A small image classifier, trained from scratch: 32-pixel images, arch convnext_v2.
Rows from block 10 of a small image classifier, named by matrix and row number. Rows with one number belong to one neuron. Each number is 128 + 24 x the weight over its row's rms, rounded and kept within 0 to 255. All counts start at 0. Numbers have three digits each.
After each neuron's rows are labels from the 100 images, of 14848, where the neuron reaches its highest value: "strongest on" is what is common among them. Only what is clearly more common there than usual is listed. The data: single printed letters, digits and signs in grey, bent and noisy.
# fc1: MLP up (model.blocks.10.mlp.fc1.weight, 768x192), inputs 128-191
# fc2: MLP down (model.blocks.10.mlp.fc2.weight, 192x768, transposed), outputs 128-191

fc1.431:127159137108108088170120091097124092097103138121139137125163124159155105151115141135176119122111133154102161144176119112160127150101092170091131122133147113095171136130120116110065114100112093
fc2.431:114139160142155156158128151143115130157146076124151096158156095138123149185122114116128107138152137144095098105146136127102188127087134100149131130155109140111151132138167113163151118102106130
strongest on: the character Z

fc1.610:100089145114115129121170144102138131098149143082127121152122147150190102135145156161130135129117114115090104119141122134120132155162127092121111148141117112148107130109142117168114130109150128
fc2.610:105159111075158159162108124126136131103113115150124145126151116092117115129169106122164138142133146105103144127135136125126184112137107143144158130089106137112076155126174119077157194129128166
strongest on: small letter; the character q

fc1.24:138134099127136133124126082127157134105198103134127115129161117146167122092132147116160161135120135165098141126142133097113124177117113147109128138123173110171105111162169090116104114122083150
fc2.24:162143139130162113140127134117123100170125167137132079100149106190130098137084134149139149180106136184160139085132107146102098088132105140084107135107104124112146130131172137103113073126127123
strongest on: the character ?

fc1.253:131172169131139123162135077069108136100167150112123109144112141161127202189092088104128134120146118126145146079116144144102117147159095150122115091135141092156105133130172137121153114096139123
fc2.253:069087154146159107189151088129155123126112107133138127126148131176124102137125102117100123135148129123147096119156137134126127118154090154120136125107116134143096122127147145103141160146102106
strongest on: digit

fc1.512:086143115122136135069115131130122162134171125124135135154100165114140091119138186148103115173118125133118109148139163126094142067121135105138146169148131160129108135148166110143142139158105086
fc2.512:083114170131080142153117125153102119136116180127131115118149131142121131146145160149131155102102123112156124134147114158093130121147182115152121159103107121142103158111103157083099134116149106
strongest on: the character w

fc1.388:131137110118121135111118092136130123146118122117146135114090139158146068147145137096133077122131112178055148145123099111132106132099142142091129114119144111137151165163130125150064158094093129
fc2.388:128117130136141166113097131161063149173130108105157090111105143157164153127146178133128152106142136129098137140111142110105148104131119101180144134133137149101131140157119149131131112153076141
strongest on: small letter; the character j

fc1.175:175156125110135139146120135100131119120102103150130116128082145148158117139154155133112095109123157108107119117138115100140131109124125156140108087113116107138124126138072100123125130115162117
fc2.175:099177120139116152134171119111122122183146098099088117111105121128153131125167110131126100146123154141114101137136108120110138138101136135117138102091143133142105129131141104140094068148108164
strongest on: the character x

fc1.244:123111127138107173176140169137149144135091127121130161118107113142167098115108123157120141025129147059122127101106138097153114139133115133108105122125125104130126138138116086111159095167144107
fc2.244:126099121068082104162187175101115126136103138138192147089118127163131115135147115102134110120135083112128107149140134153125157143130134139141162100127136141121141116144140100118172122135132175
strongest on: the character =

fc1.215:125157149122119100113146154124095165105103154140129112088055075105084159139130129113146101120158137106154080122123185145120092134135149135153116133125093127112143165106136115141118163160140123
fc2.215:119157128105089103127182174126160123114144187143167164107147130108135142147118111132121111123134124076121119112132146139153146164125122118124129077112136129136146139101114157122158154123117084
strongest on: the character =

fc1.21:160178137127150096078077086094112087117098100151126135139152121109158124133153115123158069111148117107136104123106111145110130122125062112101148136109140100082125153136141103126134155142137143
fc2.21:104137158105110129095156122155136150109099118187138119124118125133129156149130150113102104158130165156136131089136148153118095159087109129135143113129152147167168126175116106124105117111128111
strongest on: digit; the character 5

fc1.692:139099104121130124150094097160103100112109126131138142139121116077122114108139107140169105085137129140152099110162137129150107105145141175119125128121117143129082117134156147121160136128152167
fc2.692:140115106123094119111127146141141141097140145176086118154100099142155121108109115164115119104123087171142152108164123136094131097138094108143108151123109138119135099144134081130148144138138127
strongest on: the character w

fc1.683:147108165112136137168074099168096168105160151144124138158145135159155093101165118132117190138145097112113122135113049127104130102103108133133129115123118108166145175132129138125120129105144091
fc2.683:071128137119134124150101129164071131118156128099136171125157122150038084119121107118133127114154113117160131121155127123163148111105160143128113087120104120133146107107097162143120138142158135
strongest on: the character Z

fc1.685:139124185086134136173109117123102160123139109114119132104121115128101100131108134132169123146135173118084149123151151123117143148132092164104105153157116121139135162105116144112123121106145153
fc2.685:103160123139130185138138105152166153091069064113132148144133099123142175142172166164142113111120108157106126141112136119091097159121109128143096158138119143134147128122134095117179135108135122
strongest on: the character *

fc1.208:112125166157090092095120112132127179130140143090134109191128113179131122117110125126135141179141091124137147134124114160137131125135122123132148137158094129148119148126097161062113148121164087
fc2.208:168118149130197135108122106143123185141095102110130136111158135156130117139149119122138124113144150151116101146153099141113129141132150192160145100107121136080118101105140120126089125109070156
strongest on: the character +

fc1.73:120164074133141132135109117168071093135133115112130151167140154150134135158107110110147126129173149127115096121140115133136148139146140086060136110128099158137154189119088152135143129173163121
fc2.73:138100129127127134117106092124118140131134146123158131114111116178172089142152096125168178145137121128126126154154137138127147142114122074143172084135117150132113111108157142104117096172106094
strongest on: sans-serif; the character L

fc1.755:145129121138143148164061129131158101123115114121137077169081138124117093127135106123114143095167090153086087130112116114170166132139168091124111124156114085115116133165145103157148113117160157
fc2.755:124115117126130084125137145136124127151115110106115129146139160092156112144115158116136138117106095115123145122163151121107134118119093120149118130128111114122119135099157156118055097124101116
strongest on: the character x

fc1.43:111110141156117117135127149098090115115056151115120128121114114130128171133086065139110087152135144086192122148100140147103133116108135100147084136123081126143101128102133122096164126110128118
fc2.43:098136146097082115150144127132158126081107136121140133141138148115083090155142067070140140119126125108152126124108132112108094145132149147154104119096135119135100144105107112132140187124146146
strongest on: the character -

fc1.96:099153145163132099082139146123153162180104110125133125128144109126111138102100139150109112131128156132105090103092120108149127092105153121164131102103131169141126165140106153144149142141094134
fc2.96:135081139172154152161149067126120133109141115103107109112118087089115141111147124143134108116128119095170107165144124094116125153125163131145138091133124140110151126142143123122091157128154093
strongest on: sans-serif

fc1.763:138116158105143151111114132152176148126127138125126125117103146145162127165115136070120148141119172142110103123161121122130124120184129131139111137161104111079157113126086170153056099157099129
fc2.763:093154151141137137110112091119112121155154095105145100137152103125164143084111153165104171078113129140155122134192117096134203129173153115108153145135096143124140134146094135115134079104121113
strongest on: the character *

fc1.289:138156106060126128104154115132137098131096145137129140134129111088159132144185126162135172138134103125105067158166148150132187124106134152123112123113105103155114103143146128133122121130112124
fc2.289:107163114146112142174126108145137126130080119132082133165105110123111131154133098186128127139178169091124143112156117120143133123122060084118147120141126097140107126166130152125142131113128175
strongest on: the character p

fc1.697:133126131188124124109145128131159108123115190150131125123128133126140123122089119102117145138088098097113119168101127124105142138116164146102124099126153108150115160107106117103152156152123135
fc2.697:153127096168136153139103139087086160144143108111255168107134136102083097120116115119150123147149119138109146113096125125135030129123140143148102117129127102130131117112131127111098141079138137
strongest on: monospaced; the character 1

fc1.466:137111111130110084151149091170120143129152108124125111133134097152116183137111122144138140081152069146130092136126189098131141160129156130136173139144135148105131091135097131142138142167134176
fc2.466:146128152119117091090121126124140114182119135143113077120108112137145126139129077116118070098145127159085114144109145110091094177128141122129119162125139134157145105114111165157160109128093122
strongest on: the character m

fc1.113:086117121121103131156107133130139109141143135169128119160111130145137065138120126120163121129141156062065119126134115117104184126098133116113125146155093117129169105185131110089144122098128130
fc2.113:117156097130081133109085109142086130138137075141141121137084155151120129142109125112123163142111119163133074187103087175141100114097140155130111155134118090095089153145129107110104090152174169
strongest on: serif; capital

fc1.418:114084099127167135109128169138119122117132107101130132108149133157211090135122129146172135134145093118153119118111112131088182141130105105133138108094186143131084156149128120143149186138111100
fc2.418:121129094100158150114114085106143128100112161110134155126156100163134124132115111176114115127139090113105146051107146118150140110153121167149136158146144142148124156123097151138114122112158146
strongest on: the character +

fc1.426:139118129129041120134107127132113142083108156115128124125123154091148130146081125113126106130162130150102099128104125121100128071092129134136096099117137147125057094117107083141129171101156116
fc2.426:106139129121176111115170090117162127121146096091136091183132123112144115144144131146129144102116124141182120172088170104116157128124122136148149103135065121123132114134107151105191123157088096
strongest on: the character *; the character $

fc1.321:181192084048175139142141144096151157113111141140127156138130116140162124168159153119115140112178147114102105119085133138155137116125148119074093129144115147127118160145120119115132171117120102
fc2.321:085128136158128101137164098121122129123107128153140118141136122117156148153105137169105160100113086134137124133125133123079109119123112130087142050121137130130116112127132152165131141145119114
strongest on: digit; the character 4

fc1.515:122113143135110126111135151124107113110120121156127092128134169119193133114143137110105121132155154112133096102114185082126143149098123143115119121115124080136153169110101132130133113155113134
fc2.515:108147106126095101142163141094144146142146125106138135154110139158110094123120099122122124107118122117131109167105178134156111130152098147178159131109162178120102142140117157116137179120187115
strongest on: the character +

fc1.158:116148106117110152155101134126147123084136133143123146116142139183141164145105087142149189117113114127118120095089196151114169129119134144101132143144095138164128078083149144092176116144128152
fc2.158:124118126129115117124184165087138123085108127114136174130151110116147128112144116121093118066127115130140160111122126203161100138123128146112112149125111154111070116143156127151144161151112113
strongest on: bold

fc1.582:095108126112121122167116159138093118125147104150128123113145112118139149140113153143156131167153083099120177095108145099110093100177134139140127098157119101118131130127168172159178147154129157
fc2.582:096179131107102156147146143179151098126124127139073189148112142148120115128117136096138124152112105138117117154112127134138143124155129131090081183153136117120095096109065149144117146155158095
strongest on: the character k

fc1.124:081121188106082109119133141125127146116120127108126080088095159166147146148117143149111128168113114119105152142114123086094131154082094166124136159105119082093129132128164154130114110133107158
fc2.124:140133100121127130099099150166118123160136100128099119131112155113144158115155142091131129151105147131152107127139144144158122113125154131139117103154121128118104107101162148108123209132157169
strongest on: sans-serif; capital; the character O

fc1.181:118156134090119139155160110123112120121140130099126088115126136098164145096131127139147139154119160108149159182114106108138105134126129106110147126107141120207085157118123101123104130101123142
fc2.181:123110122086102132149152144107105122106136218142138136094096142174125121090126136128084164118139135138114131148160144156082138157139133111099153153073157113154143125126150122158152105127112150
strongest on: small letter; the character u; the character n

fc1.569:107107092147120184106062152140155146107109114175129119115113109136167128083125151109108111142121129127162128133117145171119144134128142161126100062167120142138089126157081136155131132152128182
fc2.569:136141097091129125125121142141111092160125112101132135133145110179140174170188157097138116118172122095130131093150176140106143104119175124135119104139127126143103134130107141140118134093146090
strongest on: the character ?

fc1.527:110082139080131116142119116122147114128171097167133161204161097154133096143118094159121099136134113102141143138138107149095127128125106126089080177138129147123159145122128165127164121103103142
fc2.527:080101112126135149171093142174131121129137104169123118139139102126142123100163084133101124083142074110088116136145160139113144128101124155102087131126159140164117098115100108144137135151125136
strongest on: the character -

fc1.193:135143126086130132126096138132138080137123127119132157095180132132173109152160132188093149094175088156106114119177161126115127122100122134105114098139128137146145118161065140136144159113119132
fc2.193:159125112115132203105100137140165106132112144140104107137108105102132148103125121149101120121173141105111163151109139111117136092100104123119113108127146129132114139103153157118145111209130139
strongest on: the character p

fc1.86:107117118106139130119124114106141126108140108115123197105154113094101116137111129188136108077154112136159107143141095113137167133178171151173133121137124146115126124123166149122095129128064133
fc2.86:147124131135122130107148125120147109155072100146073120140125135137137165187120098141140119133126100164170143136162137120185114138099130100117119128128134177142155149112184163160138102115126141
strongest on: the character =

fc1.38:159139118124160145181129118108124161143081116131125101114158125145078167117138114148141148131159124120128175153108143117104113113140076166107098096135124096155109116118175112130180127142144144
fc2.38:101121172104147124134168088142122078156114102132101151134137139147068105121118090097123096149104166133109149112141154122157067103138091133140131138077120153124107114155147131082146144187112150
strongest on: capital; the character N

fc1.530:134132110121126136118107110162137122148134128151128140086124147143113098163112141114121055116136071144080148131118100146111147077119131111133123101097093141142150150091145133147123140123124127
fc2.530:091104084143161142134124121130097166142173120134111151133148137086115129137126131138141101098130121120118131201093115129129140118150157147199112178150093093161159130134105151124108124164084133
strongest on: the character ?

fc1.299:141157137146127112149150120075112114109150147152130116095138094133124142099117165143130181090098103157145149148158140158091114129120131150134127095103148154111127173093135102134162154109129117
fc2.299:125101146112158126115168156154152168111119197153115145128172123143049147108093146139137095159101116139128126153097182114106090130128142112149123124113129123148106134148184150112156134136101113
strongest on: the character w

fc1.664:127120115158158155167103173088138147138106125113119125143139149120095153123106096145119133165103138106152130088092122119098111113124107120136104128116106137124125164044142157118142148115127170
fc2.664:069149137111102099122139163180128106094125134113113155154132150133132070105130107094153094114143118077158135145115146109113117144134088149157124138085136129138133132112144114110136148143157111
strongest on: the character -

fc1.413:135105157134117134155147088092127114083158150117124120138165121128147158138115133119180184146164139126146120101140154122126120160163116145143135092124168116173094101206116147080144121098100128
fc2.413:145149141169153101155113091076163126138132128141106115140097121198114135133072110125125134146120160152127138099143111126109099108116089108039133102151101140124113135113155130118161155138141121
strongest on: the character l

fc1.317:101139170107094125161104105039133159154084166109126125127125124134121155151144087143154078118128124152133110157128118131129128110200135096103147107123108092112169161104164151124116132123119145
fc2.317:074105113162104139147124136134084123155117098108132148169139144148137146125185109129115115124134124112123123172085107108105136107100121126178132166147146121158091158137138098145172109135103119
strongest on: capital; the character V

fc1.746:142134113127083141158127120120160139141111105108129161117088145138187148140129115133141122157149126058114127114081158109129124082152140098089142147143095121138075154140108148160161135109085125
fc2.746:157097096141179165101126114110140120108108156132131138136132167166172127128119127111120105136135142124123091085167164197158131124112092142127127140131117132154070104154068134066124166114113157
strongest on: capital; the character V

fc1.37:105133103168145130097157116137101128154116110138132155110128128135126150128134146103064104111146107125122137112130108149120142127146140123173134127115140148113116154073100073145171132114136114
fc2.37:092087128115137122082143108124106148147102197078127115091117126126097117113114105127124110214131123140141132159063140168131100155130175134191168136091134108151121113144147137124157166128131120
strongest on: the character l

fc1.85:112161167141144088138112145117137080138155118150116136134134116112096124147124073145093087144098123103116159150157108147105121135129112124142139164100120152122139130078081141118151133119092121
fc2.85:095110123137102126162109090148124142080151111110146141159141103116087168091139099125140125089133113126105130160066127150116099150125113144190121118076136131132145117098146143151121140121136140
strongest on: the character +

fc1.306:126134153132160099143124165132117136082087140131133092130102101143132113133087157173164161111176128102093142104172116103096146112085154105129127121152144121144118118145106113151138128108117141
fc2.306:136134127141103118128084120140114123097139126117123120141098148135146132133135131156133153124163119137152175142115149131109112156100151129096082126119112143122176127109134163112163107094154139
strongest on: the character %

fc1.649:155153122094168123085150154108139094100161162125128143137158097117129124128116112064155143124168144120091131125096129121114116098101098102143104117135095112128114176149115153133133103152133099
fc2.649:140136182145150134116129124155158170136120135152168173113147085094161145100119109157112133124154128149127100136113099114101112072121087150111086114133137171152138121118127146101172116140124145
strongest on: serif

fc1.440:151121162104121127145096144104129105120150093146115170143186131138081140132120090162144090154141125146123153125130086138095120135085105168114105129145145130114153123142153166105156129115114178
fc2.440:081177156116133127149124138173092159123152062148103161166132103144089160100135094114139118115134124119111115129097167115079122139123124122155120095100148124133129122107132100171149116136093141
strongest on: the character +

fc1.327:100140143108095116137147133116109084170114125144118147132158117128093152149132125130119081142176080147132168167161108151103132131129097134132088142133136139116174099136161138124158135080195148
fc2.327:115147113157129148131122131149169140128150062140090147179108137122074125132146089116148107102126149097061128163104164160135152118091121104155127126118166147147130122102114116166148170109124095
strongest on: the character +

fc1.285:110117156090110133112144138136089109123127144143127154165124110120140134125110086154138133136139147078162126112130095122132135140186122091169127161142135131137108117146119141084141113097121128
fc2.285:101130126128153122146123145094165132124124137112106095159126110144105104152146076135134111106137097125158124131138114148100127131120128166082116131135126130104092102082117092140135123089176157
strongest on: digit; the character 1

fc1.408:113119137116134162189128109109120094115126173111123109105140156111169129114138157123136148093108100121138142114133126119140135147132113129070138086139177151060150077141143159141095081139134095
fc2.408:094110140131139137141134168159092082137152103147152184140119116137146130191161122117130125127119132105116108132135099096187209131150116131100120138201113152113129138119096159073145102124134092
strongest on: the character *

fc1.195:117150156132130102111056137128094146085137127126126097149123118158143133128173127146114120165141113144148135135137107127087135095128139154151160123120142119155151137101084100078066146143144185
fc2.195:094155140186128137137145129141160162129136128107152142124111137131145133117125136166124123180108116106129100147122089138167125082123111084142145191133128121152124154122179130104119144114122125
strongest on: capital

fc1.495:108182132147141131135112143155095192170105116106122133112147158142115116127110140160127113131123098151134165166092131134135182169125122141106148099138111118135145132118141152081132131149129111
fc2.495:147123155088130159087086162142132118115167157144120099154138109117146117193137151134170107108110107090104148094196139107169145154156130134133137122149119106095142114111128144122113116129123130
strongest on: the character !

fc1.478:160143128106066116173108161128150141112096097143130159143169148172115115143091114144147124122132129155132071125157113104133118155129126127158128128124147172106164097163149129098093090131134128
fc2.478:147076129119132140097114113151113164134129132133114120118129146141120106138087131113175111132137164151155112082101113155083179158133103148089083136161157079104134145095150118108103126112155105
strongest on: the character n

fc1.107:098097124111150119139130134149103141127160138148122136123093141083131192113161098151112146154167121114167146148150151135119111116121130097132120080130121126159147125127099134112157133097170153
fc2.107:112138114146118132138150093113156142109122114145123137162112143133109138071107165127116142109093094146164137113140149137095126144167122134116113096137113146132137167127110116117157172134120147
strongest on: bold; small letter; the character z; the character a

fc1.219:118133101142123132139104114134123127113095127129129110126096176120116119134142131131201101115138127130097078156103152115174084144162144145152102128051152156092127122120122115181126105111098153
fc2.219:110103116120157111115133149162098159167127117123143150156106162123140179137109136122101076165149121149157108102141099140131169124074115150092120145161159121128184102139132161114133089120095138
strongest on: the character w

fc1.360:145132099115120161083116112168144142168145125156135145126137114114118112084135163112106124083138123154152167160134114134136141148119100110125153124135143136069137106159173115162083114145151110
fc2.360:139100128113146153064125107123097133156132106170099131111104148130123099167143143165153079131111160156091133120147128131185125120105152110130175105150139111147146123148124134118122091122119124
strongest on: capital

fc1.216:089199148116116104114144136087137095129155151125122129129111140125123120163131119103158136120107107127106151128065174078144137140102120137147125126111157128154100154125101089144149182100149114
fc2.216:083131114129149146120165127152122160165132117130130120149143102094155119141096153114147185136108153153126104107134097115131074155136146080113131070162120145120117159124170069101084128147109100
strongest on: small letter; the character h

fc1.33:146168130144121130079132141175102133131135133151130140110102118142148087071105094091050147134173151072143117128140112156134131170110127086146133130134134124130151173178102100129189119137102120
fc2.33:140108120146170111123155137156139113138121137109138125107144144109157097144121121149100138141127141134121103137100112179149107111154139124124124128124142115125130080120157133124095120132159138
strongest on: the character %

fc1.688:140080113129085104143140105167145126123127152124124161129101130175116140091072154135124138134147079172178127117109108086100163149085150157142099098120134106104172112136118134137127170127159146
fc2.688:161142119049130150134134126130079142182146097196130129118149137176107138083118121128157147135137134136138106108116182137153129133123109137130130130156102147145112127136138135150161100122129126
strongest on: small letter; the character e

fc1.641:125088118105125126113115169113135116160110139130129143118126142148156164126152154126126118108143137142141129150124126119139119093133138173103175115143159127103082093106166114140153134104164144
fc2.641:119097140138128122117115145109134121093158098109151137147102158128108124162081111140141099125133080140124154164110115125124153096124113173169107109147105093147134150097139124122174102193173134
strongest on: the character Q; the character q

fc1.395:123160133122140117153121086116169136143137157120125127127098126144146099170119111101135144108087121129150117142160121112114101161136148150096137123160110151124124138120074119115100132128118157
fc2.395:169104125141151165128100092113123101114137140129145138154172143135138108114140086121112103081127136138140107131143140147120131127113134142138101155161126096150125157145135076145163134099133174
strongest on: the character *

fc1.279:098087165104069156159108134166111114126118136145131135115110131191163135132109122130078142136136102126129145133111134090134170102091139167092107099101124099129141117118154141120122131107147178
fc2.279:159152092109083125130122131155132142127118146094123165172121163129114109114144128142119097157130156152154086133153133130107130131135138111122102099122129166133095144099164112083141135167130128
strongest on: sans-serif; capital

fc1.506:142124125170160115122115123133113174127152104129129089123111149136172080112129136129118179134103132148057104145137110098119157171123171122113145189108102133128103100124141120126079149116132117
fc2.506:146118120150119150121140111091122130090097156173158137130134128125188113112157131142149145126136126140107160081128091122108103144157104128142179108096116123134168125125154142125114090079112118
strongest on: the character %

fc1.147:126144109116099146131156155143152148146116106102129137124159115170100117138083142123143161127105110091113148126132130100106134095115136134083119143169196125108108131102128106117115139122173107
fc2.147:101145090167075124152132125143151132118092104147157114109140121120116092104133121106129101157124117112126141105119155103141098150108105116149114110204156136160137144162138103147098132157112099
strongest on: sans-serif

fc1.324:144172122138096145145121103112141164119157185110131164126116154121139092151103118102125134085145139139126145123145118158149115148150129101189142125132152121124141091131112142144135088140097097
fc2.324:140129126159139108092132101143135124136137150181185167123117109118121092108141110121128113138103128170126173154161135149125165106112123164149107167153121146123091185134127126113113048159104150
strongest on: small letter

fc1.660:102142134128126144118136146122115111124114154093128102159178154115150149068152102157118121109166154102122145160137084121156067097125139124109123103129130139147138131103166141122144142115115167
fc2.660:131121128087094133150150127114109113169132145142119121141147134094118120060132107140146118106112102104135171075155138144118202133128166097102151166114104151117109122131115137120131125165114113
strongest on: the character S; the character s

fc1.602:127120150105122141151142172128116089112105135152125130146142167142150149107106143121179101159145199137134113129124141148140127162131140112154138092156144134130110125116160177146125093078180118
fc2.602:100133121139180155101113154130131096132113139121119110125091095108104124118072127163131120135159106183130164105134125135107149134195156113146092113146143185127116120147094124126115120133125155
strongest on: bold; the character *

fc1.27:128113133132139178171147120114162139174142109093129105131101096105138147155099069125136130163134172078121116108114133140103144122143120150126124145128125106155111149097136079076139104115112107
fc2.27:131171157079102145128145092085136123110091120127143127118126123134141071142101083147120173129154116150131102143096136193107090171143094131147149144082108107138122120138134126105158132118142138
strongest on: digit

fc1.542:121093165125092066101146105138146137148155140087131144139108114148112143140186091119124137194107121111080091152118138100142110133150143096134124119124159116147118097115126127169106127132092105
fc2.542:134121109129102151090131115155147155103137086060124128132126161139168098114158143126104152110107142160155153115127150114157179154152159154153127159102087071120103125114150155069105083128120131
strongest on: the character *

fc1.644:133153140158118157110109104117158127142111143163123139104114118103169116152144145099186176114123114130101100127110132094142147130164137141117122112120089114153077124098126133131181178100128096
fc2.644:130171119133152122136128084118145133119097120099112138149094138166139148151097121121089135189128114151112147115147146101105126139170128133134094100127129145134116156099119144132171083140124151
strongest on: the character +

fc1.451:123107112120097125095141136118154111067182137101127159243087127132113124151079118119121114140130211108135119105134124120123154140135155150105132145135127127130162128136154084108098115121099133
fc2.451:173089150117093106144139124165108150164150148125142128173141144108179106105134096092142135091162101103114117138155153117125123143122152129176119093140104147140083107184091122098136103145138130
strongest on: the character *

fc1.615:131119145107107129145098139135147119108145137123125111182113127107168102108129117127181143151106161115133115107150133116138122142124134146099142149131143148138116108173147162084082087140083119
fc2.615:169155143137149121136097158116150138120159103152148099158116070083162154123136143133151124081143126139093136092165091125064172120102118114099110148139119140133113128123125070145133089092154114
strongest on: the character l

fc1.241:145114092179113103085122098120130155083186133138124090120146153116144148115132163144119126153167096141144134072119086104119122157081127091147119106126099152166143089193155140108147155121092127
fc2.241:173120116162102153149131103124086121118101167140119136140113170150116138181121134090148138139145136142095155143125120138154164117122164117123136110139138104122148131101124139164138096119119098
strongest on: serif

fc1.514:127127108111136121120105107197154132174120098147132104108120140141118135113159163129125110116147078175092170137103128129127104125106107152095126098096137137124107107130132125160128131144123146
fc2.514:136138103127153139118121098168097121144136133120109147136117142148129090124127152139108121138103147166108157112133118135158153100108108120162145133141119115144175133151112139119092133151127082
strongest on: the character !; the character ?

fc1.133:155107113081119141133110087127104145137093102074126131113121125148172122117167142138146109116127158092117148115095111142111163115135115160114114101121136115137147123152139134144124138122099092
fc2.133:160136190094127137116158162147140159120116175125089154121112126163108128125137123140149091112148098067170143144109141152117143131106138161133118102152133115069147121134143084117128156137164143
strongest on: the character P

fc1.435:111139100154132107104178175127160125133181156122122167124118098130164157085121157150098123154160113159140162130178110098119142090124162154147157140144125135090121104110152075120131149129119132
fc2.435:150147140128152141106124112114131130121132089162142185111143105122136127092167135129134090180118140112154129133102135143150129131112181107094100129142156136141083181095107132158138134140158154
strongest on: sans-serif

fc1.160:120122148087079102084125124119150136173120166156123119151143107142129153082126163160110135145151173130121119110088116112137145142116127138137142135117108156136054165164177130142128140082135100
fc2.160:108116106162179147128122101138148114142113088082110093187127127115093115150102117142107131121130113123136138140102134094106130095117169149190140144094142155138137158127106119127124122131154170
strongest on: the character Q